config = dict(
    moe_every=1,
    layers=8,
    mixing='mixup',
    residual_init='none',
    muon_scale='original',
)
Rows from block 3 of a small image classifier, named by matrix and row number. Rows with one number within an expert belong to one neuron, the router's apart. Each number is 128 + 32 x the weight over its row's rms, rounded and kept within 0 to 255. All counts start at 0. Numbers have three digits each.
After each expert's rows are labels from the 100 images, of 14976, where the router gives the expert most weight on average: "strongest on" is what is common among them. Only what is clearly more common there than usual is listed. The data: small charts drawn from random numbers. In brackets: how many of the 100, against the usual share in percent.
# router: router (model.blocks.3.mlp.router.weight, 64x160, trained with AdamW), inputs 80-159
# up: expert up (model.blocks.3.mlp.up, 64x160x160), inputs 80-159
# down: expert down (model.blocks.3.mlp.down, 64x160x160, transposed), outputs 80-159

# expert 23
router.23:153078087135147144082141139133084115134142119140127162047145155071135083161089135125141130167139110091141100129128143103132125135156128177163189122103153171156111132174167139108136027126166157147164083053196151151133148120111106104132161158
up.0:130114123105139101088128124137132136176121126129120144125206161172154117107101097139144117117115090143082124130124144170134134086133182133185126132092124145104083146106139124133155171137207193104065122078123137135149179106122090128084031109
down.0:087079123123073141128184204101174120130104117131086118166143130121149082182137133105155162107136106151151151157096120123175088125121109132095162100155102123133112111144133109096107154143117123197150144131100146133146099146159052188071140105
up.1:122128100127180120137208112123074117108090153126096103119129137073102166076128128055135192054079100069140110137124160218119115108134123126129141128140114135145129130107124098125199146185095138125179123180128126104116090084133182137133149131
down.1:151079074110140086081109110184162131159139131130074147081116122117107160132112159098086121127088126141106132046146124167134130120094092089160155156161157130124173183137133159111091205118142110102096138075119163127163114131101180123108102094
up.2:148098104175121121096138111177142147127112161130126116178141142137120129160149110118121190132127097101117172147199096042144104176183135119123151143172155075111033168178075146084087148173113107106144131168161117136077113171124145107121232143
down.2:116048152024158157105143121113147150148112158122117096092129092172155165112124147154122137102125162152125151055154147134151107124156154134047090174093093138118102145206125115152155076161085098078100093119165110095163138079120193136121135181
up.3:154091171146147125071195071148083148146122122115034094082098130138097125116122112102141128116100152111051076121125192118176088147206155137138174088135150124098083112091081149091159127132128118157087181160159120135115095150118162147154203135
down.3:097093124122143176074140129223112146072119204069155161146126121159169107092104101101143115118134144143122110150133125142034127121179113089106156095169103108142093108180177065146091190158119131184087112151166143153110152078164134053129118091
up.4:138099113122153224117163171182125127076084097191159138171110129216154157162121112172123123119156134133161180133110169136117138096170211121121142173088119132071096170097107167107158131075104179101091121116136176162095135121119144117169172147
down.4:131152155124072120148139121139193132176115141140113078108137193139100114137178061079109152118076128154063135107154073162111109084122138049090162083156129112144099123177078117131063106102114155197121136188138100102133108143121097137139158122
up.5:096131091143133124144178089171126127101125089099156164179148034143147157155198121166132115117186108182142137114094122107118132116170107127244063092124118140131102091175097128100128161110158174157164158142103096130138180157130144115129076127
down.5:170174129165102104156120110091131136162094142213077090170121154121098115080129105125166081091120144055128111137112159138133122145152153151154167144114102095138126177140151129046145131096149048179121114082070126163158116150148079113118176142
up.6:162112111136148148082181157106128133168143075060076177147114115105108147145131068082116087112125093110162112118118108061123140140180170168146109202143097117156107158087147158068100173150161107101134149194109076162111165129160149133102153090
down.6:112093100109114155088127117176061158082193165117109079150146128105128149153118080131054104143114125085163150180112130141141157162060170131105126066136116118172158191075113156109101133126088139053127154122123112167186128135131139119106105150
up.7:135092125149187149113068192124088138102129088125143137150072121132091087099177113194110073172114149096140177137129100107121114149117118156145112119130118154130116135164077087139113138161069164132174161103096077155134106150149111145128148093
down.7:113199131146147141139173114037143122136169166126135097109098083148171151163064155149080133137140144101092088145159094185180120125179130092213098117145107117140164138113122107116107080169087085106129098114124088128137109073153124160124143145
up.8:149120135157140207098162129064087142078124147104092093125106177140125153197194096152124137124201128165174090125168088148188136119099108148184133115153125178160076130064138111162124094084172132156133126124138095123153072152104078141114101091
down.8:111135213097112109125158132133137072165135120161139126125116119114179148136123163086144152127140091112150142104186111148099170100161121108114151126116122088138124111087171054181135195092145115080131108134112125138182192091161163158049171173
strongest on: heat grid (39 vs 7.1)

# expert 52
router.52:125091118092111113128132150114118115126136122120074123166148125163096139142130134056107099145207100173175111147089150173161144114158170144122149114110082054157130119096118108146109222133141152113161130165098136125178196203170109105105096144
up.0:169086147191079143150120099138152121129167105130099076161070128127120148120119089076116199151170120119048165127120125174180098128089128097156124116110169160131113114115194150069116130128099133072099117139129100105136137131132121181120204117
down.0:144137130113173144087153130073137126083094080149112129167165109092128161139096067166139134152087211118162155104110092144090135137122144187091140126105169127195126150048031121118159088180152142108101159125115154104104121130132134168121173129
up.1:119134094130161147094115086111112127129178151148118086152082161073139151107071177101119089174117136092085135119194148116106051119165144067087183135117141167168058077137160106185126124092143061154176106076138212138081162077139154114171099114
down.1:103103120174143149077150145087172132164164107116041119100124122116085121121110097118145161152075116119144105084107150153104154166133139105070151101129117135097100120150092128120113212127125142115122178083104064158177122121077162135150114174
up.2:091164110143151161136108159080111122125115129099130136215127104116135065118150051117110165083099139092129135128161140189077159116146145084156176103144126104092101120135128122194120108151166110156107152081115157097144170127126091123172092125
down.2:120124122066148169182114080152115066172160149147151112153109162103143107158120141098171116090190095132162140152094126130125163089228126121206159099110137115096157058125090088117149130087151177156147143120024122068152165163139098116063125134
up.3:155100127186174091148146161112122130213121154122127140085113122162111161116132189122137099055066124130067127094136147181141156119140191113102092113081121138104107172118148110127134148137178131142139110158211176105140164136113104144126082109
down.3:156175133130069118126104150133116183104114133125193129117091155165116124149095101112097108091128131061118122144130096127159134101107099127135186148132092127199073171080171145130156111144141174071092158070131087077110131186164114139119143093
up.4:066118124094081123096112153137107136140139183123151124204148146142146166168157082167124103116128119096116104124161123086142138122062159030046205162150119146143122163141119101099141108165153157094139116077163102134143154142121134165139114178
down.4:153178117085187164119095081103160110137156095090166120162174148113157194137156164113151145136148174088162155096097141114149160151139112134133105133147105090176101177127163105166121172092126083164131091143111124162115128200148098158105113105
up.5:093058135134099120128184214091156133107128125145078090145092146115117133203185123114101162112212123164132099110160143165076153162108151127085109123108154152131154162086045116127158162120130176162197144152116141118182165165123107134093130126
down.5:151147123121131186149112139157149109176120104131107121112158133183118080111148074174185125089175079070206102172130112114156147164147081147078093120161121087096091140066144116196139163085070111169125071096130081071115143131108163127161157096
up.6:085131117110096111127166148115159112128154044119151114158130111191105157080150158112114098157111154134127128115082111131096116119117143112151105126101075068145087103024066149220186120158187176140179165139158077118209163191108144124108171125
down.6:109109098163164131223181064135131142106129129132106146148158142126176111138146128168082154121127128124110111175175166161102129118106169176114174121164127080101114140095108125083074121121107116087130096113038152119128142092181166144176157128
up.7:096111147144083142096097125164125098106126097135128169159134078147205148082081119137155159064145122160169155111177154111131148142092179094116135115103094136090079134116108124111072142204110153084085159119126163097149151203111140108107108102
down.7:136166094120139115111077111181087162092141164099162082092123127114162144113157165142166093136087118103133131187047132158118152139030063206121161118114072156160147087116124130100126184160179100102098102132168117119112109110130111104171123127
up.8:149112111112126111152146138133166135135141136095178055178172139096184082117126048107124092115092104137090217114133111090103117121139162176140107128111143153156139171115118108049162091112090139137058077122119154103184104093106113143132109106
down.8:219104099109126094121158086101095137149107149117164073141130121143186159083173134125170067120131140106121138086076195166095142076088164152154079135175080141116196152216157130204172132146156125144068163131147136187160122063102143139135158077
strongest on: dark theme (100 vs 30.5); falling (40 vs 12.7)

# expert 37
router.37:104072125077134194119128102060157125172141132109158140169143077105111118097140112125097218174147168206155130121077099116114113106128166105165133128123124137171123120140090131074136191153168092171191097177121077126158112069147135101123111120
up.0:121133095130109112181178110135123127090113117123147107126125117084135069123153119100143119186128147127082112122138122115130140167128152090141139129185180106126151136110163138090152131172095101169112100132118097035055147108098079125146143148
down.0:085136159125153135089206113141092086096083099122139159146064136102155081144093158180091138127117128107167108148112154145099098111111122111173139112157163132138099096144119141107100136092127142107140144114093169138121114104118142163150101142
up.1:099113114165120110086127060121154159164094169101181122154118223106106113105085098105123089125143103149154156142123171090193135101153175151095144104106142193161171098095143119159145102108109125140149161153092134150140148152095115127144108114
down.1:168103149128162165085186133137142079141119068124109146173068050133217141134132081097145119175120067130129147084171130116109163169114123149124069163085109181158126141089110098119112103150100168112109105156072166140130136086153113098168143173
up.2:114165147147123141126194055110116126119110190096104136118131220157133131122125139106124082116124128091083104155137162181157125154129100134170098056162093085139090118092076139128120140121094101152101127111158146124178131155129116124076124118
down.2:094131080150038174138121151098100129059115129152103122203096149145178147135096171096119159123116201159146134127114125105121110130025156148121117137126157084150150162093122187106061108156149149141105131159109120179119194161096111132176109166
up.3:140179109137164079140174067135117096111093148157101080067115155097124156172144134126147178123138127108181147144149149123117129125178091088129084110150154122098155165146112113148127070095180194096175145131145138140130093122088118157204114149
down.3:127148141116115135157119112073141111101158128120136161157152078145138194100107145126111083084116165162053164226091167165122116139111068105164069117077109119146130125156111186142101137163109188118091105103157206163144078126119072157136118132
up.4:127130104097141147096191149174171119090166128075138121050095157105077147153090103143147091079133127102088131142103169136167084116162162049132082132120145141068083142125180115154105081135177104152109164139153109070118136177097142140137080086
down.4:151094138139145167142138168065133086099094152149131121110143143097158167146138135200095135147141133091184092106147101145119143124173069151138115112061152152149146142185139134093151155119159113084140080081066237102174093154109083075168119168
up.5:129137128125098134165139146097091125133147083056169175116117095121167145134103131128119156110126142120100129140110163067100105143143156101113071156158134137085134077113174144177137146189131164149157143105087115124103126145155115118059193097
down.5:123119119155125162081140082169046184127157111142128078124121093174098106111195107116127159127160098142081035101131152154114118156130129099109162081177116199112128120134085106148139159136160139154083114084075141069059130126132117162143114130
up.6:094159123088116155166158129122177135132169167099081132165125119143125103161058159119126161107139102124112114131137121158106093123160132072096140128185081090044110079058068108092134140170109084086157154155147071103199124115128167144020118095
down.6:118113042148136099139128121178101171084055084128128130112130112155147113109148119131115118146179167104144143157085143121169150075224128130086127115130149114103153128110153129164117111127162137134140075093142132189103143133133183108168128128
up.7:114116149104093141163084060162089141113155074130096101091098135139158172112184109177144121130194133137162135139093087057110107136068104108175154171079130148090120166122151140080084079087165191176146119156093073152131202181154136129134100137
down.7:131127174136122156166175125077130122174100112028143103083184142132159124090154098120115166101133147106143153148123136147154138150148175142061109112168145137156151045110090135128113108083156121147104142170063079144130157161149129150130094099
up.8:077161153124123167068107080128110106106167156081087151080106156128175107141061100061129057148122121120146183110112092061162098097100120154103113103105117099099136132144138195111120091127144121185144194147064160107124118129096131070165179124
down.8:157113150109127179087110118104138129095081138060101111122144103116139109117158188118069086161141097118120106092114152118129050108105120188124166135136161111137180111056073128104163159158133080115159094113144119164124142155164209132096154134
strongest on: falling (78 vs 12.7)

# expert 38
router.38:141112093021110097120098132118125115133114142165077158111101180095158206162087198084143114131132138140137131156110173185171152111139149127089156134092110111150123135121103131184100131128139134128170108127193163154112092118101128202115098089
up.0:120163131140142167104126169144099139144117118040120102178144128170105152142122122157124108202083138104093147133174088166129118101128152152148132076104118202168125096103124087078064116137133125168087107136077110132091240112134154127119150123
down.0:147113152083153162116132143136143137110150166096053116151123099111111091128157151114040158126142134132111103161155160090104178126098133134130155120149126061155110150135099196133124168114098153166169115064144151113062082156130100142158086147
up.1:141108144119107110153152146148097121072131129149139157161128104176104094186102176086091128102087100168163130148173171182109158145120084128163124096100136157152093079090120087163149133159166082134106129104101117120111118123133179127174131134
down.1:176114081187107188143141132155148106149155111137147112094091132085064093184127165154103109088129103119113150166140116176118120144063193086147119141233115116144110122119114143163114118048132134102188097179102163096117155143121104135090173059
up.2:158107150064146126150073133145109145110110038138105111104154120145182132109105053045125113149162130086086123150094123092195130121141131110121127110108141135186162097081122122092114117196154100125159091068171136124137164147071104110097144125
down.2:101148178124100135122091119090102154155141120146093177122103110161148168148151072177156102114103197131150136116143083156093085136132160034179152139153096162117195168112162131103170090150135132163189117102164131112132122105092153051121131119
up.3:097105154155132140178065145115143137113182133095142167128092090124152142091103098098128160068113105122129133128141138116112119158184045161127064155164155155069144092098150125081075095142084075099096170075064108178113155099138171114059205149
down.3:131184123126104115173154134160134103100159114113132155084120156102124074123133088111072146083116132114138067124097164183109134157099133118163174089197165175156154096106117153083160175140180118111134102107092153107108191140084169148104173082
up.4:145097124081161098122150145088138142091121166131114036158097117137157158135088131092141117124118133129063106116083139165128141115208089163171072106149100153224103158122099177153146115098119048113120180133141129082104135078161088124094125119
down.4:134106182060126132136112158081094171134105157174126149106149122085140157105096143093147168163077207154174088130177105155143148121159119154101144170086174196102111131132154094108150136117167148057152133110122122154158124169093167099158131144
up.5:128084140138051121178107116100136092099168195047126090095216217092046116124139108126137166159116127141099129155127127118076167184078083120076127127138123126111190148098087133117110108122103173137150179136089118175131125119150147152156161128
down.5:181134146098112134149118111186145163185052120187116184125186094146050102164162083172141069126127159131137119144100120124127167105141138109164098137133153128147080174078157145091141143115139079143130059121153151123136134133100126209133072171
up.6:149178115178156082105086114172137122107147119103094100107133108134078183114135090115128146141143136052125176112076081142094121091131157130165151141156141066134180139188121122139141089144172108159160077151154061122112136130167192104132137150
down.6:104123148102102092093190146109112147155120124092130142135130148157102083071077198169061128122159114067157148147131175109077117167107088181095136132217096106107135112132116100120141159130146136163142199077154097145104088072189116173078114156
up.7:136089130132178102112126149107122116115099124156142138088118127139175118156131161065122153081084141122095127128110218126129124130113140157073149158122148136093100145121079122169115113140120178163113120235111115134101094139158081128144105110
down.7:160145161130144145126115072116143147083135158111153100095138105124111149183187120141103164168133117169122108139157130105185114088115133159116195103130162074155064154118104181153147086142114134125074166054126124056138153165114113087145149154
up.8:175118144096135135113171075193106098116140122102130180142127117156135199091194123158135125202093137119134124114156152048104141114122129122085142123131143215118132149160175126127135088117133151114171207125072166122081194130098135142163109124
down.8:153136102120127116052103119214141107168143106083153128174104156173164122128074109104121137102132048143097119152144118151101159088142035152164132132095122038120165110140150137123123213108090117127198107124158134089221197109120132120075137172
strongest on: rising (65 vs 12.9)

# expert 33
router.33:176151094095096102126105067116084151128153102099139119136142100121156177095099172112166061139105179147105107129157150133173152128172091121144112129115151128092147154118159091143186089119132167143200080077178147134172101099087114109111130134
up.0:105156152138064069164124137169106115154132203196110137112132113117180083162167116105131120221078120082100098138092116113056099135117126142152155194005119141116126073103134148204102122141104143124136121056135143080139146136134114103150113089
down.0:125133172157194156097145140090111117194124096149175127119079059133108120102138096154149173102116138148151116120123148038104103137037138107157125145190134094195103169172121121141161040134145097067076129151172125092149092130125124111116166156
up.1:148175130115139095135055199126093149091152153086139101140110125080102213090120141091154162086172159106160071132038172171167120143111175093135166115140117108129195166133166147139108135101167117111151114149079166125162084157129104148119122145
down.1:167116176130181155093121163127171109093122094121154133165207097144134119125097087124166157162103092103166125163081118131103156122134124096145098130092112139171082087115159100144066139117087134089129131163162133110141127128200110160144142095
up.2:107209136132178089115124128210079095126177177079122118082120139139061174139150123030150096077180135133119147139121145088005075112156144151137100116129143169107122100082098143112110181118164098121161130161149157164085132114116130122157055114
down.2:120183096159136128112095098100155091118085171136144181118121147156176141147116094159088121124107114200091085117068167073161110184155151124095122105141104150194125159136088151133111112115122128094146147113147140158183167140161097152081129079
up.3:120145098077122206097132142129165121175098125098018118127101173131151064057136164183142140125087121140103091128149129115208139121099141151143158134091141134065092093099120114091135113127111134114140134171134153079153102055128123122104070165
down.3:173166140090165143111112107158179116143132107076206096151156082117146092126074133035133168059113150137180110119149161072164164125095072089138149145091180112149190152130184137121151140130140189175152101145105106115133069181163118111139164116
up.4:140105112126155170162146141133126127165156125176102177173084187170199122157089133102115132128145104093156110117136141056063118170090111137153117111070116115097158111085103121092054068177117158109198162151100135139170162147171160130154114133
down.4:112137155080094149162145083107115086139108093088137157124104108133083145174192148208139122115127107138114160080089112136122161182116104109079167105179107129123096116120141109146090098113172163117157162071128116121127093172050078139142184127
up.5:071165120133132164091022146117155132145131077184097147209148148074135189145129160145140115085088162176160151118096107139106125116161114146159131105178112148136140096145147142138148190172111107161122125159164209135106202162123135122097140135
down.5:098141104068152124123096183111125093143136169089126119074105150154133124090145153177129140130125100122090071136119133192173103120167165140148161174156109136138138112197060161142098088145139166137090190173128145028118170102131136132105134136
up.6:128105144147134115144146142101107097179201155108081133117123140171142095088145146108124054154148129104102159119195145134137118152170121130160134129187127133161125194093161135043156123135052118095184136093136146086130075111069178128101148139
down.6:184125134160104121152090121161218115162125151111135111158113149069135179114143170133158127097103132093151128150143136139121101144108182115086182120146118099107157160150071105100142122185131116030105124152160147123201086093111063100122126166
up.7:062161152183120150129118136115106129129100131126186148149075111114143149141171187113110046215125114091128129133130097186154143123068118111103071137098078042169120210136165127077172162151120113106095129116169093129100174097105132157090163126
down.7:156143128132132118098070105112125138105102133147109139148100138146089138090133120184178131073176116138159132138142111139103157125134153176160085095174168152128114158111073127165074121159172119126127075152145107063179131108089091105087091126
up.8:094102118107113152056132116096200123103150094162143166092133155124193069147144140136095125137101135107101116139148104086138150100101050137069183143144160169129114083144157095170081141163072162126140141165140141087196085157161049118122166117
down.8:148091110148162154129146145073097098113141151121123094117123139120172098156110160166170140169140126113144195056085105099119123128136120099191153112153059110114149084106136083160127120113100114148179197057175131104119123184151130117054164134
strongest on: radar chart (28 vs 7.2); horizontal bar chart (26 vs 6.9)

# expert 14
router.14:151106168157149107162136092128170123096149111125148107108156155122161159178110166143139167085184096177159160130156112165146116155163099118097129159150144143070124090162168090178121093064185066155174112093129149194095080138162166143136109111
up.0:114072117080048074131073136165140162169110149123170157162036125178136076122115175103127166111143124146069098133092110208104186140123111087087090093130099132105128170153129113153123139133132169118115142133059190142104082171113079145139130117
down.0:175118154141101145086125175157132167154148134049147099114111144170108172179119159116150143050177194087135127177143083170113181109111154109167118094130128088114139126162168095140140139125107071124107147136100176091145145109079118114164159113
up.1:090069118112126150127163164120116087101116168163114122087158081149145140152121129072122122074094114167093129127126120165139121170110128161128060115167114129120178071145196150151147155159090102097127164052050114101052113127141093118122090114
down.1:175133127121127172153122103158063180206157040143139158097161141132162133096118194166149123099132095136105090128127126103074117129166198142139089081132117163089112160113116113091145200095105086109117086148108097106171123079142122124107139122
up.2:154120089149098117119116041111122127080134138189096119071130082124110113108145102150125138128141132142085205115126154122181083154126187154154121138137115121105176076191052149141098160195115105119162109130146116131131125107127100128126087137
down.2:121114133173162127147109072135152152153135136148123115134113180110141167094088134141135059103079141177127218179171117113099059130173123113116134093056167117136065099055147092131152170117196116108095141126111092167151088146135137063153121169
up.3:118123115174131087194131133108124111161126135168143191147157182116156130138112111154142148121147149070102150132148120141165052156151110061079169139164125150091142139100131094129098130106110110151125120165105089184085118099111125128076171121
down.3:165108098115132134110140103165088077120134158198071131090121189135118127087087108151114130129138065080135142075109124094151139085110110128166142122162107123115140101103114145145122169148123138114161169168103150093163193136130119081158109162
up.4:109168108091151151104080066088168158151109181159122129091108127126180124087126076123148141065155145131094137128125090057103093111085088085052093125086134144160136165146156134131126067109133125163102134127165139082188086088118129155144151109
down.4:141106057131099168091107119139161127138076088104140120158140102128123162062107104157130136136135119151127153145154055124112137081118074040144089133141177129159185108206101145162155147109129064125124093080130107131130103131143100142158160187
up.5:124096142149131136131055158178127143116148113145098134138111058174198114141122153123121135147083107121111142131094105137058133115085140130112125082127116166144123132214090109088124145148127116148131133181088181079160121087137155103140097133
down.5:139114125184080154069178088112167132162212063089057113183112100156126100126114097173129149127162074157132084120063116116154128149109130155191149122133116163102165175143124095156123138148106134122135124079080128118136148128166089181071117101
up.6:122091146089181111112031111108175140108119099198126121098133094178102127117120105158138160090155125180106152120082134106096172156145062101052175121094129136176163129188122163075097152140113094134175102129104126132143111131144130125165100184
down.6:157119148177090153096063117151160110137101126156096140104138094166147118160070134084146109113122157193125069124091160108107149120143102081119163102114132070123152195106125091123143107112129127137148158072128126107123110172146134081126061141
up.7:126122097106122177126055135129103113105134161148038141083069150131081136117155149090155165123140129132112164117178136162129102105128177084153123093096155167091119152147142123181105106127142141112168131125133130164205128079133118113132125103
down.7:096148089134126087158100091103136121082104178099110113105140158132107146144125160144146182117168110168152148119118176103130143111154138162169129121139143155094131124105137073054120082079189166163087141101113126085160105113154128089208130089
up.8:141128127053125136129052123149084151091151190109182118064013090119167170072139091141148142120111111159151144117095126100174108121148193119035102196106140083149111116119096124082114138113205205165114120107141094105107119130148105151134146141
down.8:120123117104116098091106105168119129103121088151131128227186123156106147147088086056102098169107142173138141129104164138148087132060137148175137154156062161138145146157121188137158175128146130075127140175125130172162110138103143146140147122
strongest on: falling (47 vs 12.7)

# expert 8
router.8:113179147167125150153187186138137122066098141133106136128097120194134174153214098139112144081114155123107111129086120100086129103136113071140143170109100155164118137077138114121165192163101078098158177125074117104135128113136061135111137124
up.0:163095099099137198070124133102130115131149194181093081185069152118102110177134169162133155080100135081134117107174176212107154122215084131100113154151140124115081181158078161146112123108149114085138148140165171141110125131132125138172121160
down.0:099103123170147153067146085129107123135066083128126140187160193145151103104083096104178137107102063128153101126125127111188099144142175147118134134158078100118142132141163139177094103124139127075179165107109130101137158145192196110134118174
up.1:119117136099154143154142204130138119094121148102097116121139118098173113204147143142092158154088110099095111125134153176099137143159136145054084100121097129139108149151054116163084178081103103040109081136124157110134084188132108112131069150
down.1:134121136150154136132203119113127165189045139120133092150129079101094174113095134138103135160135165138117141222101118161136075231094105175109143133156143204127143118120153123129104114072088076166124071123174088150126179128157194113089107101
up.2:104165142064133139145130109140107120121111093116115122072111116158188085154128137183127116199073121089124079119177132159167147137159124055075136116091136219165143111134159168101124169149134152092150150089107165128101163162141153103146078100
down.2:101157100165143092098158081167069142113131146117105118069109129129161167194096147115079087057052137147077153165132099106085094196146091120081119135120112132152160134153098120100169136079086167120135159102106119117132121144094104113115099140
up.3:132120129079124184136178084128082103170154131135184148110116134098192120101126140140126182125125101154160112135098126165133117142192151101110113158074147113130177187122179145187141202134131172091127092098141118132164169147142128138087106145
down.3:168109135119112124122075110120131145109102068062134168133110142126111125140061115160087121091029097098088111152123143148124176144167133145129122158144114140123102152129143097102132128127101095137130115130147156113142166125164146095153133157
up.4:112101138133150125116065190136159131096133034184095136090143193193134147121113150073093095122142140096140123143033148169067191126124156133118135121098112027152136143139206119075087169138125131147160149109113156116141149102123089134125123133
down.4:111153118143153144139158177189184106157148208127141106118095125109068095147203121144207131110116093134093161140142177137121101118126089182150125134138166086103120092063081158113146138101117148105100206137063138115104128126142086148069119172
up.5:125112159122180102154106060188056119090126148162102143133148154094085073162070146127135124107148129173132191125130116146126154155075168171166147181173126119127133149131085109162177153147157131128173107128107121147160065114125099111139151138
down.5:078121106085073118137108135144166110143116098109156082145125122190161136087186101127102161205120168093131128126147097190092159069123160140171108108128147105131151121141103158091108094116102120149096112130103103125070074123164145112152110144
up.6:125148104201095183133120160113062143130132119136148149100206105156105150110126192093121056185147126158155101111152122059099127167133117118159178162036141199094093076108113111084135132110131163098142108148177133154168137148140159127184116134
down.6:157187157223152070147134144144103100121102143173111109119111148078173144093136123123120144110150141132078124128155121101117123156107073145150158117105156140105085128089160096132153125136145128170075122143140117113055125083105107154084105083
up.7:114167145194103126106157087090165133134115125081135101057073155098077102124157141157132167126051117104162114140140143079093119106158079158177142167119143187061146162107070137135148069105173118170143134113079122070135132117109102101079114153
down.7:187156167090137113114099128115047111127147137113081167157085085122138162125105151166131122101132125150134126129094152165104058114139214082141162135159138118122179171151117138089154113127171186127170143102134101132139149143109162133121151143
up.8:128100132112148149127058102167095114051160156146139141098120076178107084147054105137129168146131117085123128129133098101102094112154153118138076141132166085142161100162088119107185142140093120123177173152051114171145142099096115123118145141
down.8:109072156152112121153159112090163119089088108098153149148081168083168154130112109119212115179149209153177200174090084118109163116098155172199110089103115198135106121103119136170086211178134088121097106132077132111163144082119095140091136121
strongest on: dark theme (100 vs 30.5); peak in the middle (85 vs 12.9)

# expert 49
router.49:122145150161116108136114082092091088173124116199140138177072098116083133171130142169094199189100162155165063132195139111129163116137085124154125165144152121144122143118136158134146139133131118113120151115129163172081159070108138131152156195
up.0:119224135185143120126115095166179118132094121154143133201122072101160145097081172176135065135094130140116093114172117158155136110129085205082094104102166033173125117094149097103136129102154110083127143114159159103163114137132121135111153120
down.0:086158159126132119193160063119091109110149162150187173120134099168110127177098165161099079088102148105169091160183100145124105089098095109081152153121114212107114112154082127095156059086127061162175131154135132137116131196094151142150106087
up.1:151146135112196075129169124116126124095153065138150165086156141183157135130172182112146120072099164122122089115159102156103111154115101104130067161149167165152087159196123134106133139085076117083076151035149140094159170126155135109139128119
down.1:123097158082103068233132179120117144065140143175141154201115143129090110123080089185123100133184094086113116126116127145158134128135142112170141130104127161120127086065140114155194091094088120128158113146137149092105144136127162138099178104
up.2:106142116114111095148090148098131120161142041162134138097127188089148165135100081116114121099119125170097139141106145112164166134156137147144134097150129224157053057145126123114165122151087192114096146148135171114150160094104167151123119084
down.2:163182127184072131187112084125120172182098159142103105073157168104124130111119095133140138149116176079213168176170123171069114139107138135151119116073186195105157106092073112150136083103146151123099111155117113186158090109099106148115049124
up.3:187139116130119163060102091110150116149160078098118120194168119103115152123160148116135173125139133209164206126151170092147125097082098076180116171166148136108150148082113114121160100129120165081116060162076118078119095126104101105105120116
down.3:081133169106138104159111101140140129082099139118148159183147084159110138153193094105127133184116143105172160142088128137126152108183140192145166109133096086109143152099139184187142151147107144119160119129154145176111085086119085136220154148
up.4:127134119098147123202127083064174104079107170100163103158097095134122144151196150110125052151147121083049123148140116131107141102106132077210124087113128146135162128162132107110098149119120091142082111117131102160135180117098128102123155160
down.4:125173123152096096045068135137091137100123134154143178147132129136120118130190092152191128156117139146172048108122148055094115151087101186169098114149129103197121103097145146088151142152106145154152150124088150094100133125138126097126144163
up.5:116149146107110133124140135113113121147173138151083155192116162182123076120115190131114146091079161108111058122114150139158132112150094122094080129113071140142086086159126147112132154118122194099128159116174070247076134164160093145144078135
down.5:145149175134154173117122165078118128127130130100083123120069159173098177109097101117119134113128154144185153114093178106133073180085125155119145132155120156102103105155128142177119117148070106113129162166114093074177121140212102103088168083
up.6:132125154080131105165180149138093132187154091106083112107114117146131192093083111130132101076211141119175168138164093053104130155141089132121145093183106141086123218184123143125069125075087122129123197150094162113146135129125154137189178100
down.6:143098087111107130149060092118141137156122119111179078079102138098106159112164068131232164153175083166121165185135132097127159124207088059136123121109143119102089089146141083088116127143178152149160108115072155147123160141085096114152165108
up.7:120127125115107152130081075162119141091115078166149143132149066200096109118198137127140121135109128178187119114031147094136156132156096129066090120165127162156201162123073120125143139214075084141114157096090110124183108147125135125139128140
down.7:115168151147137180119181073128137124144189156137070136188101140123157105149130101067134054110073150172099130161106126091137196150133128106103136102080145079158186124152169085165110158190145089106100104113134123130168156107136084132133084058
up.8:112101141128141147077083118091143131163146171150117111185179094118131151157162112136146157115114113138159110110099136121192145142082090111081068163149158106105110104111117139138094130171092099164187148112168160172153195110100168142086108104
down.8:098098139151137140111195120168180095102043139070110073152094080174088137129105186171101104083143113108158179094143110141136175154130123156112118114180149140144156147136149117195104182110154053133125138140140090082170091139131147112084159122
strongest on: falling (51 vs 12.7); lollipop chart (25 vs 7.3)